A small image classifier, trained from scratch.
Model: 2.73M parameters, 32-pixel images, norm groupnorm, activation relu6, depths [2, 3, 3], widths [64, 112, 192].
Training: 40000 steps, held-out accuracy 99%.
Rows from block 2, named by matrix and row number. Rows with one number belong to one channel. Each number is 128 + 24 x the weight over its row's rms, rounded and kept within 0 to 255. All counts start at 0. Numbers have three digits each. After the name is the row's rms in percent of the matrix's.
# convs0: first 3x3 conv, stride 2 (model.blocks.2.convs.0.weight, 112x64x3x3), inputs 11-21, a 3x3 kernel for each
# convs1: second 3x3 conv (model.blocks.2.convs.1.weight, 112x112x3x3, transposed), outputs 11-21, a 3x3 kernel for each
convs0.44 089:160191151130134154117114150138145129133162134134131130139116135135124128110159151133128114116105113101147164089099115140080092106120114154103105082117109093089131129144120101163173096158129116141133091140179142165171099119127086143131124119121110123118110130114106111095091135110075119107098120139
convs0.45 095:127113118142124112135126108144132120152110111157123124189154157155137134155133115131152161136149127103122123130102112105111089136095133094109111104111116130135119132132131139136090125109106180158098150126099097085070103133100121103141132131110118132139090101120129113132141160148128130141111147103
convs0.46 095:107092125143139133150148153093092115117138127151163145113096099137109131165135173093109115109143136123145130109107131120121146136136125120068115089082103123124108093080134129113160150125085161140142137153108127123114135131089198171186097136133131137156140089110104094147138101125145174121074111110
convs0.47 099:153176132121126107115144149158135120110112104116108115078099102120106108120110137128112113126128126128131109125095084114123104109106151111122107152151139171132111095136165154141133129163135190171179155166132131097097135134127119099166097147126141123129128140094153122121101117151095111142089112136
convs0.48 102:167170114134156130095131139159167134111114138097101132142130134139156131116144130143173155136160139117141138153111122167155145086132151096113154107108109138124111083136124152144100115154164115107120130116096175118116114161153071117145140087135136110104134130126129117130116113141114127109089164098
convs0.49 098:197161160172149154166149112185147115157127098159118122193169118187129158121139160147133150151149129127126115161144106156121097147146112157124103142131139164148151140125132120134130097128150134117131129141147100105135119127142134134144128096122077099137125111116109095121156142142122149185160116081
convs0.50 091:150104132147140140131114104139141132144125118145124101132155137150121137137127136152172159146135142125112109171144145128117102123085122116134142109122124143165164128166116146130125133164107119116096147192162119144159168102151130115123093092110154146109143136134121129132123132123127118112050116124
convs0.51 101:119116126139108139143121125149153173103126144087078110154098121145122151145147139141140158151153157151134158112118112151155120132168164103092123132111111135110098148079105077118134081143136117112082144120113185164122161096155157144156111087130115148125100091129103116117103101125135126136128141129
convs0.52 103:128124119133118106148120100145114099145131111149109113153122100171113113171158125135106119160117132148123111150137127119128128136136127127120111111137138143133133096125119090146124103104099109104086113108145088132139113107121132142126097089118123108133153149145134127113083103145124134151132137106
convs0.53 093:180133140130138155122134153181147129133153140133148151145167135126150121105131157128120145160128124113122130162113114167125143179187163126156157142108124155138159129089133117121159110151135153166122117103149080130130153166173122159152069145168085131142126115126103119125138135129142131125110125143
convs0.54 100:112113113113098113157146137111129126127136132165160121102087098108094123131129187101100114112115098126123142113122108107094088119119106141130117146132086146150118132064075144127127202162166128101080148154130108161136081112122114135087161156133119133142131138141126122115134126128103126130126107109
convs0.55 088:134127127162145136108139135130135128120145111127138114103101128146148114142140112157155148149133156151144148133128099156139113112148101108119108098100092143130140150145169132107136126109089112136135156159128151164147163175154097148145111114101094125135121132108121097104128108112129124109126112133
convs0.56 116:094122151114114110140127114108127129134128139140142143125086142114101150118126116128133134150101121115090157129102107124094151112121160148148130124121111097144150144110187086140162118163164130093106116129145100119098140181118183124101138138156146170105156107141130115203113147133150131077123112099
convs0.57 092:101097121105131148122163134125146194126135167130125130114156158133181174119143176155122150142131124156127139136136157179123143197187144129121136120111115096131116120133131168190152202178096196119085151131135163138101154125164120116124137144149151135148163123164116112120165123121129073148100115105
convs0.58 096:078110147081113137119145128078131126100136158133141149170160151147112140155115133121128142114146102131149115168104119164141138174180142127144150128131125115128111134136175193152126164170161132130151107111112149104093094141151119150153116128123131147099140097126137152126103147153098147136100134107
convs0.59 105:160131124157134121107103115135139123112126142113124140181130085167097113170136110125121144119106111090099110139114115165126101176147108105121133095139153111117144143086130122087104146092121089103146119115137157124134177117124114109141117119132109110143111121098129141141138120121121114151108142134
convs0.60 097:131113148130108107119133129118112141127130134151143128144153164168125167167128116141160143155146133123114143102144170119150175086123125101084093125119128148101139134133193092120170113121122095138149152132136106159176127141115163098112122106126135143095152135108141143138113130127085093097135070094
convs0.61 094:133144126146127135132124107125121115118122106122127120143152130141136103144157129131127118109132136132144094110138147118174137122125103118135142113120153112130129100195118188132090161147144119158089130136132141128130143101147140097101151146147139110127109135156127162124122124101099082179106157196
convs0.62 110:126126113122132133119133133147128116158135121159131125149090156159091155180118149147136120135127157148131141145072124146093146159111149121114129138109113117141123192085136232073156138091166099134134129145082104108133075145108079117137118157098152123131133129104120118113138125121103091137122096114
convs0.63 107:131140149121128138125150150130134125141142151124145143133136119141098146147099168134153165146147151134151157152145095185137115149100130130142140151140126136086119144079122092121168062119192128161151109080148117115138122119164122151151159141107117146141121151132159144110131129140114109171099152139
convs0.64 103:140129152136109149175129152128156170129134148144120131165182156145159142157172131166155154157147150142119143099169176078186162095150155139133136137150118111090103110117128154141106189116093119131093147115103146145116112070105147122107141131161116113153108108094138132137144121098151108104150099153
convs0.65 091:132136141142125152120129134160138156116119128112110135138140158151132168146161151154122145144155111158168130178142139164163153169167152116115110131110098158152137152168157177129164150126136162124089108071113164090078151112106127127137095117142144115113099131120117130116140111088133122109129120117
convs0.66 102:154140136106118118112127155138149108121136119098132127107141101133196098148165118115152099117137127139145133128121092105093104106098115122132101141147131139128129150136090158180103136128080137092123119118130099117158066106116077102142137119128150134119101151132123099105106105128094133116157131152
convs0.67 107:146110094124120107106100135152119135121129133105123125110128139114163172115172139130134133106123129138145156078104133079119152115128156164137132128150160096140127072140155076172132094175146105107100151169109096108093113102114113121112093127190131123145117098148095131147116107123118124125129113181
convs0.68 099:136146139164143136151131133155132120160129115145131126149134174192163134144128107139131138124115131136129125147154138159136132166109117111128123089109143105109126132126168112144164135150126084089116113152150122154152172114106161148117130109085131146135129116120157102124138119092152131070111104089
convs0.69 099:125149163114126158119147122152163145122114117130118098140115117134137126122160131120137149138115117110119114149155113157128115139136125152168163127144109144127142195096136119112142101110163111126141127139155128120122089114135126166118147132096111126129163140134171126138103126137157139121171116098
convs0.70 097:146149129136140088121124102140117092117108097125120126131119089112108119137134093134121110111124136141141151089082073137125118107089077093115115097127119139156142119150184109142121109100131127148130091141131159081094144130087114163161094183179102104140093152155117146156125096142110091147135140150
convs0.71 093:137135127147130132143123109158153125158142136150155135102126147124140131129150145176156147143130135135120113164194142101148128135111098142125148137152157130147128138184135149144125131113128088167188153143104130135138105126156126151169146138113107141134105127160121137123153121137119126126124081110
convs0.72 095:113117122112130117133127144132133130115127119136129114155128144193153157097112121081111109116131127126126096147142157112118116112110115127114121147166134137147130165122136160137187104080167107092106070115104159150127120149105142129112128124119123119104119138101134168137129151137123137104142133128
convs0.73 099:141111113120120120128126124112110121122128127124111127136142133116141126056165138101110135137122148136137152104138119124115138140163125165125131143116142130118149149144113089129100100159123093131138101142138119128109120132108122153084103093113094117127133118136118132164160090113149141122144149136
convs0.74 099:107126145115144145123130140122142152140148160138135140168135147146128121138129123139150149121156149128133127151182149155163157115143147123125132123135148164112128163153103167186125151154125135109126123115126131132138125165149141129157156134158141162143146154090182114135100083116128167141096127124
convs0.75 107:140140123123138119162166139129131136142136134159135124109141115102120138128139151094119139126128135139111151097128142146126143124129149142128139132103121111105098066114148144127118144138149191117100134099094162096105108094133190137083128151121139124118129106136151128144130150130148106117150111093
convs0.76 103:119110120122116123118133155110130108117145107136139114126144105124129105137119142109142130123164141112162122135141082140133062136113117126142111161158093119127109095160112157144096178140119118122088139128123113123152134088126081123189096144113120125161118167138170169112137123137136135128125161131
convs0.77 094:152123121134137115108124117138116082112124094107144129117128107120117080109109112119109103098109130129150142152116105100118115081086118180154145167150147130129139162145080130119131125116118135140136140143161138157129151152170137173093160104111065115143160142133121124109164125081139158135147145128
convs0.78 099:109112132125133141127144127128134128129116130129119138130169159127116151129120153115135117139137145117140175091141136123149167118128140097103145119118148129120163092171119083142148083099141153118089124133114143134112115126122133124137124128136102110143135134140161146131128105108091098125105113110
convs0.79 102:160178149175142128156128108154126123167122100152114096140123124139142108154146124182179123163140116158135120139121133117127100122118113179119087157126109163142119154117099142154106086129173111109144103139118101127135148165151116111112183140106170124130146131136124134126190162142159156124180150129
convs0.80 101:141125106152151118137126112173138122147133119138128119187147129128140145109105107114114117137120133111114133156119106100137136114140129142124136123120118088113120118132120107103105112122113165121102134128082153149115150138124188142116141096141149120131157116135096133142110094133145140138157099139
convs0.81 099:158113076124106122123120124107101117112103118119114110134118097153104113137109166113113151134150157172132145137149120096142140140129152128118123159165122146137087166162150155134195170106176132097105134108147131169162121118145126156128117139153109126139138173079132129132138146163147157161104130104
convs0.82 099:117128119095123143108129122111130134123145170115119157068114148092174169100141208134115113124159109146134116131076158149099142110161175134156166125114146127125133110167172105131193098188125126125162132137144131113160133129138142126101144079130118114138142119134135087148135152140150140100134118106
convs0.83 097:136148140115121138123159151136145122110119145112155160106159193137155186139121125109130157140135165130126156162163157170148125196177152094089115136155168139153168075121136141134165124146120130146118159150141188146149140109128142122114108146157117109147117122149130167146097083107110160142125111133
convs0.84 100:110112098112134127151144146112097112120121126108122132119079116156138168095105105101100119118120143125122114101115148124141133101125133105146135114127122130143139098116108095101133100131140111099116105126137160170165103111144146145129122086055106128142136146149130134110125123074125133155157128125
convs0.85 109:161152141113133129137146149123138122130115121123125123119120100106118114099114114126124093144132125130134115119122135150143152133165153140141135150156130134147117091087090127127099104109126112140111148133153122117127074096079139111121140135115085099135141131126108104104131107087130123135121114113
convs0.86 086:120130133120121137113123138131123136117122127128144124121164126065125111091124128109136117133141139116123137121131124115118113103111135168148164149176127134116115152169115126154108079097128155145189086070105172132138128124131148147111144118121092140115130129108134139114126161155145146143092139132
convs0.87 103:124136118133167133141145111133136154108102108106096130128084086136102102120160120123127133123125120145123125104108110109102143128129161117136125113094098069096142124094106108113112152128096124147152107126164080134155098137145139144146128136092152127155134136138133119109108139151132164151107182140
convs0.88 105:114123127117132148096117140130145156133142147107117131125110144132138119118129100152145096145130102137134114075110117105148118139156162148135131114106116103114106148113125152116079155091145133166151095101105105123117113123142111120133099126145124119118104109119106118142130122120146143127101092125
convs0.89 100:099095132115091098129113114126130131146141122145129139136117119098104140097113121139127118136136145127146136149138144100115142119115157192134085124109115132151128084134115135117133132132133087118118171146146212138099190150100194128106098144111159150123176133103121090104121141129157112091106120123
convs0.90 104:171157121125089091131116123127125123125119138114117124123093168129115145121111125143117142138141148111128127097107155106109115145137134160148135136145154113121123180173125103106112112117079173161161178167147117110148168118114102140139091140143143130128119132135139130106177112102086115106084087101
convs0.91 098:143149164114117113146127147125122138130118117160145149148127108143136125125136122103122133121106140152128139183171138121144144097099114127109068171155143114149144146139085161203173089140129164110085184148112119137165097114142128109137148139146114112088136084102135112133117134149149159118156131159
convs0.92 104:132121134136144136144137125129132134115128116119117136118105113111102127124104106130132125123119117139143115111139154095122152118137123160141135143123118106127159133109124097096111183168188201226183110119101105131180080110108108140106141111105117127147113119134097106124131107122109120105145125125
convs0.93 103:100109149121092143124109122132122130148123133127147134125125153075160153093097132108106126105123130105115132143153118102147115099090097148099129127140135119150152133129166116115067082080093100112069104111121096140132104095127145115101139130146159152118098120100111116096106117133108111122106126125
convs0.94 135:114147164097112155166168201105119126116141134121131128125113101129132128124121107106121113136134119115123130125115112118141132104123111109123099131129107076103094073143113124188162116128123136147132120128102134139075100123119137143148117113133120142132131141125118129145113133118109127140101106121
convs0.95 112:124118118115127130100116144123117123122120130138130116119136123120130110145154148106123121116127127120115102112143122102129119108138117134140147126129136150119093133102123127066096125148131095114140114099140161129122108094132081102128130117136152128146134137140130130138115096114126140133112133146
convs0.96 098:145117104138128114151128114135115111121124119142119116109110099141137141150140139155128116155134145127120120138111119171130135124133133133140135157130136126118121128117111103111096131094097114146098131102099100104109139108127135136122137118134113118119123129142120124114149122111100108119141117116
convs0.97 096:086094147105128129129146146106140171128146165131131152115150181126131147138113141108098114117102127109112110113141128133098126147139131113108128111085106122102103124103174145116139136093115103096129141116122119132176112111109134114103118105106149118141143143143148142155122117093105100090117129111
convs0.98 095:126125135131148138129123122122121145137126126151146167106085127115121135132170189133098076136123104125130121123114114135154117114162143113069115112105138140134161087069136098160164138197231115131127125125125107124124102151130124147132145115155115122113133116130100106113135105121118134103111088128
convs0.99 109:135136137126127124133137155117132118108142143107136129112138111133136132115147128126117114135134130130128137106119109098136131101128116100148112131165138136168167105146109120158146118116127121101125144159159111120118134139125111145134119133099122141112123142103129149122144142155120127130120139115
convs0.100 098:127115139112134146129145123112121095108128111151133126125126111117105135091108118118115155105122129144113126145129086144119116159126115104109145137162137149142116093165146138129153117087121077138181191209171150119112140142113152117103110105124095121141122125149136123162140112167144149128119118100
convs0.101 100:114136158131131126133119126129130126129121092137124102083070069119121128117158159104094081138103118156124134099123120154150137147165146155167136156169167151109109120128109108119113123148123098168186119131145105100070135101129129131151169145104156094107096077105132113109120127141141139166134120103
convs0.102 101:106094107151117133155134129119130126125147143121146151104120148133139147123124154114126124118129141115124112135143157117135114133128087130111111135153167125150109091074133088146150130128162128119096141144122140122132172134091144127091160101092128155118153145117120146111108103111129130137111107131
convs0.103 105:161141150140142132141127148125132113122137138123142151094101084121152125162156138120108104137138143112131130139115090105103128107151147107109118113114142102140176077071078130126160171145084097103105118150158104142153123118110128135124137159170130138116125126110116150111102122126136133138127136133
convs0.104 098:086093103117120136133148142090103091102118111107114106128107098145147111105112157102087071118104053094083071108131129138133147102113131110137134100110115128136116183123069150155075115131141103082098129130119121107106116112090113157203102111125123105115101119134138079093161130129084092143115124142
convs0.105 102:128141119142124103122137114129104085135124098133127090101124139122133137117118095146124123138143144130152122165112106154130094175165068142146109140138131123121108111099138092108128120090095133117101135110150090089132139080075122112115107143143115100106126125101142135110118130135131139106083113132
convs0.106 092:128138129177128114127086111120127137093119095108109087147151120138129085094116104114124145105113106131114102123106146113138150095109151116114133124166156155124109145185142128117152107119103132113128105088068140107120130131132140151121102124136187117161098124097139110134111112104161120112154129110
convs0.107 095:139123106126103107144159146125112088132139110146148133117104128112076120112102098134135143133156144111132115141132118131147129109116095116125102136147139125143178164097097122124172164154154114077100162123134146117153132122136133137149123117132118123109115171133115153111129160143132135145146131167
convs0.108 095:103129103116113115123110113125136137122125141131131147094116064142106085124115117124132145144134154130138096123127130132117142118116137131148135134137156143141140126087111144128175132151168127128091104087130111133158101093109090132139062082133110113162137137139115139114120105104110121116122137104
convs0.109 099:104100081143131113119125124123132112121111108115113107104118140134129149152158111129112108092119116127126135050103100099121116118124107162168155125118116186175167073082104124126134133114078089056068189188205189187190134129129119144120123143144143120145096113142120113125120136160133125110141124127
convs1.44 053:127128130119192131153166131142124129150144117145116138152152114153136153114085096079140142092081118089087094108156160135096111169147128141142102132121129100105119104144149081127104137113134127126157138136132135123125087146141094114107120120116116110126103124137121132093128161136143138126142129120
convs1.45 089:076111111105123137086080140140120104155162143107101094127120160147099101121112076115115120161141132127126133144113134114131150121076155101111124107081106087156136124118138171121141168121168135133138141141157130161154125112058090132116127101139104123122132138131126154144139125142111114106118107139
convs1.46 068:124122088159093093171122128154147145156175129141152123124129186157111179122106105129120146130137118156134127164131113129086117119137168170161155134109124123091161166160114104145111142118124154137138133151136145120134086093087140156092142176148122116084131122146129138150155138121132128131118125151
convs1.47 090:120128110132122074125124076130148125163164123147115118118151114122150136145139100153106148127129101164158083129090094148111129104129164109102127123136119110138101136117100124127115121101140186131106118131102114107126109121158123139126113113117105109108088132170125115098115143154116127135109120147
convs1.48 100:095109093101160134099156166188126126116123146132123118116129089113124188100116111107151124128103138107104132130151191143091151122159136125125152130133144099139107139094153127108122102102131127113095164113134151129135126124091106119118120157160142106098110107114139148092131126117136128107107132131
convs1.49 060:120118108143107079150148085177122138174127119121110105122129108129116148143110146140138160126158111124114110134135145120155149136119097144134107129128117146159181099156130125127139162134133158203121160140125112131127131137107128122103099146103118154137138140138102119112153158144152133114147128111
convs1.50 068:125113131138092118145150095170133098172155156104142126131118105115116125165113143147149115181162095111065105167130121122113123118125108136104130140150128136139143109124106134147133128184115150158134142086136116121138102103135154114103147112123089114131123134145136168098135146142133133135098156148
convs1.51 105:133108109131168137110125140179133186124128153122135112105089085160117133135142180129159149144101113086094113164146101113087123154162139123104120120107115073101134158151123157115138120136093120134110123113145132117108148116115100138117103135100132119113075111124115171154140137139134128133124114097
convs1.52 089:104123106092138099097151122126085117111123132095060069157114137172119134133109115088139143122120156150114105130169178119160109093127127102138174079105133103122144106112146106082191145126172142167174137142135093144127136097091094123103120141149092151136123111117098134146153113178091064181077086163
convs1.53 113:100119112107137120134130129107101147107116099120125110132087123098083180104103138134116137103090129090092128104160174129097087134145113136136141147130159141149167147126117119134135159104158127134116138100114128116117107130128102145123112148122136093108097091109113110126176111102110092092093128122
convs1.54 112:138067103166123090148145109137136104136152142093092092119113156150119130118115136152152111140111134135127143123096148100124120116141157116125145108118133105110131150123125111162144109124107153137145140104116147095098186086081197175140140162095120159175113128126140142130157129143141137128091081070
convs1.55 063:163133097138179097137128140175139164156130108069072090094073129130132134090142164122135129161112096114105072095138138105108147129152163116085094080060081090066135124105093159117118117090102107118147114120092188157108169138113088155107105108110146170157126145109112153107144168155134114122112081048
convs1.56 093:108159116097143099126106157144119135135118140130118129142140145132103155152118125102135140111163136199155130125155116151122208096135136090113082104113132110138098116128097118140135108191123102177109137116127101138153105126152135138127105086123131133116184127115161125117158136117161135110099098118
convs1.57 087:194135132145127120146163099107124136115120129117138109130155108126131115138113117135089115115130159158178181112180169157203115093075091108129132101114110128117078166117144150128153152163191186127122105113113127116131117142131146125103120129105116168134149107091109090140123103112110126131122115126
convs1.58 091:154179121111126162139102131120132142124104123130128096106142149107114154100088102108117122147145147153185179145115148164149145142073107120117107118108101126122097149141102149110131144146152198161130121149123123128147101128146132104075131124096082188123183103149128123149174140112132125125098110124
convs1.59 102:147174091129175091111173152172085123155145134142079107140110137143112146134147113137144120089092132088086098088134156137169121116114078086104125094141131106156122131112181110086185151116200152159143133134120136109121102090107090096092135127179128127128130158133133142098137136078113096093106096102
convs1.60 080:141123126173112153154114208164142164162149168129139135128148085091171117114143094102114146102111153146154162101124119145147152117105122118146114117128133143144088136175126123140139149180136169139074152137093135163126097118118118149143140105147137128119145102119147122125107122085129120114154125125
convs1.61 089:148142117135137144127160136146170137140144127108127130089122126143102116123115111115112133118134171100160146151092156127201170162063106121124125097128110118133125154146203157086139112165173117131121119110081081089111111112105115115119129165153115211147162155135103129116076091091108112118111130135
convs1.62 095:125116077145099101155117115049139133075117133112135113111126120093142121101143091100108127114123149116119126100150185157111107150076088103153129117144122139146134136175134097187144101148172133122134097125131122122135101082096141129125197166115130112095167150069137135120141148134094147138106128119
convs1.63 124:117154095130120125166117120135144136139126125113104115087175155072121139106120111107135120122139124108155180071130143145105155131121105078114093123126117084148133148201144073153116151142138142119041142091086107107101091080126162074101109097145224111148145139100136137104143133128102089101116089066
convs1.64 106:162112127136158120096194157165136118142148133131131133110087137141103143147122131100122105078109174097128188127163147115212111116107096108119126095117141107153117140101153152074166162131160136154122120130124126122138080107095111142129142154165131176108150139082128115109117116132120115121126111097
convs1.65 094:163115135145137126094126172133155145126142131122131105098123130126149161137114118098123146092151188122170198115194126130175093128084144116114134124133135125136107177146141146117135153159147129137104094125109115125125098133134120114126165135128105140100126144110164123149133129113123128080120115097
convs1.66 106:133104136148148100094146114171140136135142124111108099116100172126116183113114145127140140127095125102120165129126141112140090116117142132098109116146131121133121178126146109109135113112119134125104123131141132149130138121097144159119096148149120125096120138095158133094130098098126110113128120118
convs1.67 127:194161110186115080129141110129137146126132119118112109104169239099112196087069102083094139119161173155151180092110121126178125125107154124117108139130087104125132111107121147135135125151125158137135129138092111106110105092119147100113153132129193206092173115112145105120142140114112138097102104096
convs1.68 109:129124099120108094130106132146140122146127112150125108134148134104134164114127108135131154119141156116123103127115163113113152139085104085087104103119114119150117116136155113084154121134143126175103116116120081099142077072088110117116122127149105135136123132112150148118123134133128104120093091119
convs1.69 108:121136118136108107134090151159106134118140150123120111145131147134128124130074104096158122180207126123118165133112110143113173128140088108144100142134097135103157146155142115160119150132147170122116122127121107131107085148136109124118156132077106107175132134151142135139141132151114137150097122117
convs1.70 074:141138139151114131132137114171152099157122117145119122165152146187135145151141088101110115115131136145152124159127134120085149153122101132122118135131107149102090133141127134143111136160106139184146130141149124121153085092108072118123112094149136129126136135131119139145112145119088121143101134138
convs1.71 086:157129119153116116130112131172124143173111119102139115142123155144081115118117114122131115139151129131166188136096115143198166145071089132104113100123097134149105123151156110159147127188135167159105163122105106104097112118115124132105133116107092185136178148137148119167130127143144112146115107131
convs1.72 073:136105127162116104095112170146156124150122120143130106114140201137142150148145159143126117160190150104117135103125116132171191111117085126126139133152146164165174160157125100145154152135151147168149138134137129133118079099086101113109117158124108126119124163107146175141111114120123119143087137155
convs1.73 097:166145105190185117122186124130150167158146118134122095136124124151118160147101160129120140106129140126095113105180128123141179140119128088114133080115131123116120155106110146086130147143171102148098107116123113130153085105108073105096105169135124106065100111097113157158113159138147139130119117116
convs1.74 091:146132147114117118138104155118128148106136135139121121138137144146130142131124087134119120132146180108162192119110114146150157114071083091099109091117132119171143135155115137139154169145188165150106129160109141122121117113129151086115161111106121145140138145086140117115141129130111121108085085118
convs1.75 121:169128107169114103129153112127132121123155122136118116132128104102138140077129134144120157107127152126112100130145127113110107124151145082109105100109115129129094156159108121117130115129126135152126113103125145097151101087106093112166103187168135132083126105076102132111120119119114098108090071120
convs1.76 124:110130129107100122130109122149129121124125118123150102099151174102136105120111147127160114127136136107155170129112115084154134110092113116125096131136123160146138150139160072133154166136149172132131143135137142165118099122092145131091125162135097106137140115144169157132144151148124139128107127126
convs1.77 105:160128106130127095115137124180138144141132143133124122153167113162131160168123117127132125180156098153110088179097101111076137117133119084097107110131111109120106135111112122098145094155111131160163118114097089108114123128142129144121100142134105091132107144170122163153125130117119107117087116140
convs1.78 154:167092096222111085177127087118143149129119147124097131072129061091201194116120133111124120092108144121115141084139120110154130163129122109115126109100118106123100135124121156131105113132084148153114118112070099107090110124148118119140129133118125092122173100149127094136127129094127156102125124079
convs1.79 117:126115134117093112120118143181120111112129135098137103162129093141147114113111093129138121107159135119129178106090134144116168150109113117141095118128105149139115123164139106129138102165119104150104155126103115136106087144117114150105151126103124098166142110142131148144105094114129128135098114133
convs1.80 153:157115099138134106124102100147152107182167126156116098108157137131129144098157084167138150146119150115131100123085127125124170132099136064076102087126095093140111107125108122097153103115143211166102155147094094104113118108101130123116111134140116123124107154147157148114115114122108141135097125150
convs1.81 092:150147151113125152145134139138108154120115119124116106123140169103105185115103155116101107132158124150196185132086126172120158096107116118098076131113076113092101126149116109153141145166120146124072127111071094130123099117126147093091147107089161142171156128132127124087129120130114134129105113120
convs1.82 118:161137126159169106123123093099137125123132112137123115116171175112095152111076119090085109094143146160127122078140118169170100116109101142109107125103111145113109132153115120136144115160128150126133131118082107115103125118129151084090175088100134195119120094125130101111119110101131127112130119118
convs1.83 082:130084082129122117122165168100137157158146158112150123142124102113105144148116126131106099135143189123132139134160158143193126107104114169142152139139130165157131180147153151144115156162138135111117149103121127140147132130103126138108122074102114176152152122106129127142125088109118111123129133133
convs1.84 097:109093106145129158112154164134106111163148141136130118111113152106115148140120154171118138186166085106084104130162099128121098119107118149135142133138169119143168149131131145132127140128099092174133134116099126131123124118114148154136130160134099133140115139135119125127127115150151155140131151132
convs1.85 048:098134138121140138152160154133110120187180164155130092105136119101139111135133135130138119141156144122135124150157124143150151164188194181148166152127136212167168126140123117119129110094119128119125129178136173189154157141154137153144121149140124149130127154157155170151068092127111156208136162213
convs1.86 059:111143119085140147147157127130130086192176173160120087160153110165147144143117162157143124128128124128121139141145108113121084126128122161134140173153161155129138120133107126136141090130135148164140132126130152154101138133145123134149087092110133128118129143168109122140077109181107180225091172236
convs1.87 095:126132169121100146121113141148136130149120118141118106111128183120108163126103154127137095179141118086116152116132128138107132155108131101150118111144095126119139171159112083130100094120099159138110122114081133134086133111121147119078176161124186102109130125160114127092137124137128124110124100068
convs1.88 110:128119115165080129216110100179174174175152155076110097122126119119156108073159159085093137116115164132137190142127123122129138107119125184156129198097102158104128118167115120154125155154120132099131140118145128156132167168141122111129087111126135115132111113114098122108087092114147121148133149163
convs1.89 073:130122125128139114099123142135147097165118116120128117106164124179139141140132083165132118194178160122130085132097112128087181103130117104096112112138083105118115107109085121082131109157124157216096161113108099110161096108113114141137113122136102106133114179138208154108153144102150157158125141155
convs1.90 132:113114129111087138117095121103149142142192148140131110108121081130136133126150128181133120175124126120149113118090115117138120112108180062077112105120117092143148098094129165142140120073177210128129170198108166138101105141158153132145165144151106120092138102110114107152145140147136132137135120119
convs1.91 091:137122132126154092152209128136138174135117135098087121133101144127111134158133121178135123137107135123084067135135124136095113103140116101116104118119115148132135079085098121090120137116122107125154123122080120116111102102154149180150143130118130140166115157152120115135146114122106108107091108119
convs1.92 099:142135118151106137153126125105147108133113100115120098079101185107121133138123110128109098168151109134159132128117140119127128157130126114132145115115117076118129136137142115157105113126127134168138157131138131124098191154106206105098130108123212137170124129102111149120140131120134151135081082047
convs1.93 116:190125113222161113185202104180149140160130158117122125101060082133115195110098182140121140114121143137107133094089106100122104143144115105104113107124134113129157140096120111115111104162117132140122123095082107111072109105144096129148118139150106082142173105154144096123120125109131154113111109102
convs1.94 191:153124122165131128122126142117133130085126135122130136118101148127122152130121120142123140157142115129126137136141132119119120113099119109089131101123147133139141130126143141122124138107122118152138143125114132109122116124129154139141142135121134145121150141134151128116141127144129126099127107105
convs1.95 153:161118058159166089110139125094117122128110098097076082133118132159148119140145123140115098137112115132140137113120086103124126135138153089127122065116121092122102089110130115129142126082117150131121130102096123084077222193129125189137138122116136147140120131112101119126153162122133125128089087073
convs1.96 112:083152148088129131150130122134130128150189199102092096146137122132136098129138108104117124128126143142129158140134113149135120112117138141135149136126122179151167109107171114112198113114201152131145137157156123150109137117121117120123136130133109122110120125124161171143079096131120158201123176196
convs1.97 093:134143149201119141233158147131138158168180185083091127099113092100159157081158171087085127110132151136129129108157154123158137103143113137144091164119071193190142155149119144133118144115095119088117112125125149126112120128111117142137090150153099082115114117108096111107127095086161125088146143095
convs1.98 090:174128098174103130157127125132113141147099142103085124100206204090122191086090123087094080139124124126132148061146139099142148100108148116159104173153101118119104124111156123156119104146124136120094154159119157135133146121142181100108110143143191125106149088106097105094156146107128135100132136060
convs1.99 082:084142109110155119128169141166124120175146125163151135160156181111123153119116126098123126103127120100118127169162133172153143170151122255232211212142131173133140155157159105131130092108145116123110125136122160145133099111109110144115135161137156152143150171149133141130096104137136166205135148184
convs1.100 081:120130134122106135128111146162158152159118104081103110135121128174099115147119109129146125202179150128152092190109120084105138146172135101100119118103133104121125117124116154135134103125157148143134173096095136096142115111148153143097133139131094132120134140171141168124142117116136131140129153163
convs1.101 083:118164123125122139143116102149170154186148138155124100169128111124093134162136167161121122167132112153105066171145111139087091106144164090092122127123136122125115121105072138170130113109124151174183121090118137126122114169136114104129113132121122124102132108156143142151100138162108165158080121156
convs1.102 075:087145129124156138151175132121083120200180188124111109162174137138140125143122132091109105123155144121125120147121128149157117122134115203177177171117106167116134158113147131139135117116133117137132140161147137192147122105093130129143095130125137117111150136140156146143076073104071154252117189255
convs1.103 115:095097182136095092131144126148125138172146127135103114112140219118095171119121143139162132129125120122131148148099118116151141104153155143141113107164127115132138108129133137140160104132122128130122148127104140114105160103125200133089169120106204193140168127143096122096137142142128116127126109115
convs1.104 124:122119170170138172135177127203136145108117124110116117135097169147110157126111160163143154155135111148091098118100114120144135115129103101087111111109149120139122098132148119136125132109094108118092107093092100106143073094142139136154105134131102110145133106124176144135127156132125122109116075069
convs1.105 135:129123130148138135159131111136141126115118139097136117133110120122135111126138115153138088116103096120122125119134144098122091108126126103113090119100087133155141109152144119136106149111098106095105095089097106146125068096093126107132133136167099106117120167120122120117135143131125119101110077107
convs1.106 047:131166147091156105102138114154138128133127123126120103105111123120108112134139133144118113154151120119135122129122070149172111116070128148156118152159123171173097132139114133122146118080120079155102106087109153124145135156161120114155146126133131199160171188163132130150096160167125166213092125166
convs1.107 099:114113118115127135115087115139152146191166153053076069139161173122118106145149093077107096131145133128143128114134139159157137143142099199181120164150090169099106145105143115118127092116114114135123152114127138106101211155139191131109077086091220158181148136138111136133128126144121112182121136174
convs1.108 090:145122122167104141189145126180125137200150161065080107121130136103129132066131161095106140120139150122150159125132126166161171117102095181162093224141063179134089164161119133130114129151093120109087178167126163161166178129132140117115107144143158121119144126129103135116097093070139116129177189169
convs1.109 085:132143126155164168116160153125126133162161127125127118126127140143075157141118116162136088200131085123113099137098109125106149138178097103106100125135112093124120132103078146127137122167113152176141128106112142122123107099136138147120144144139109109140082156112141148109130117157093142175119145136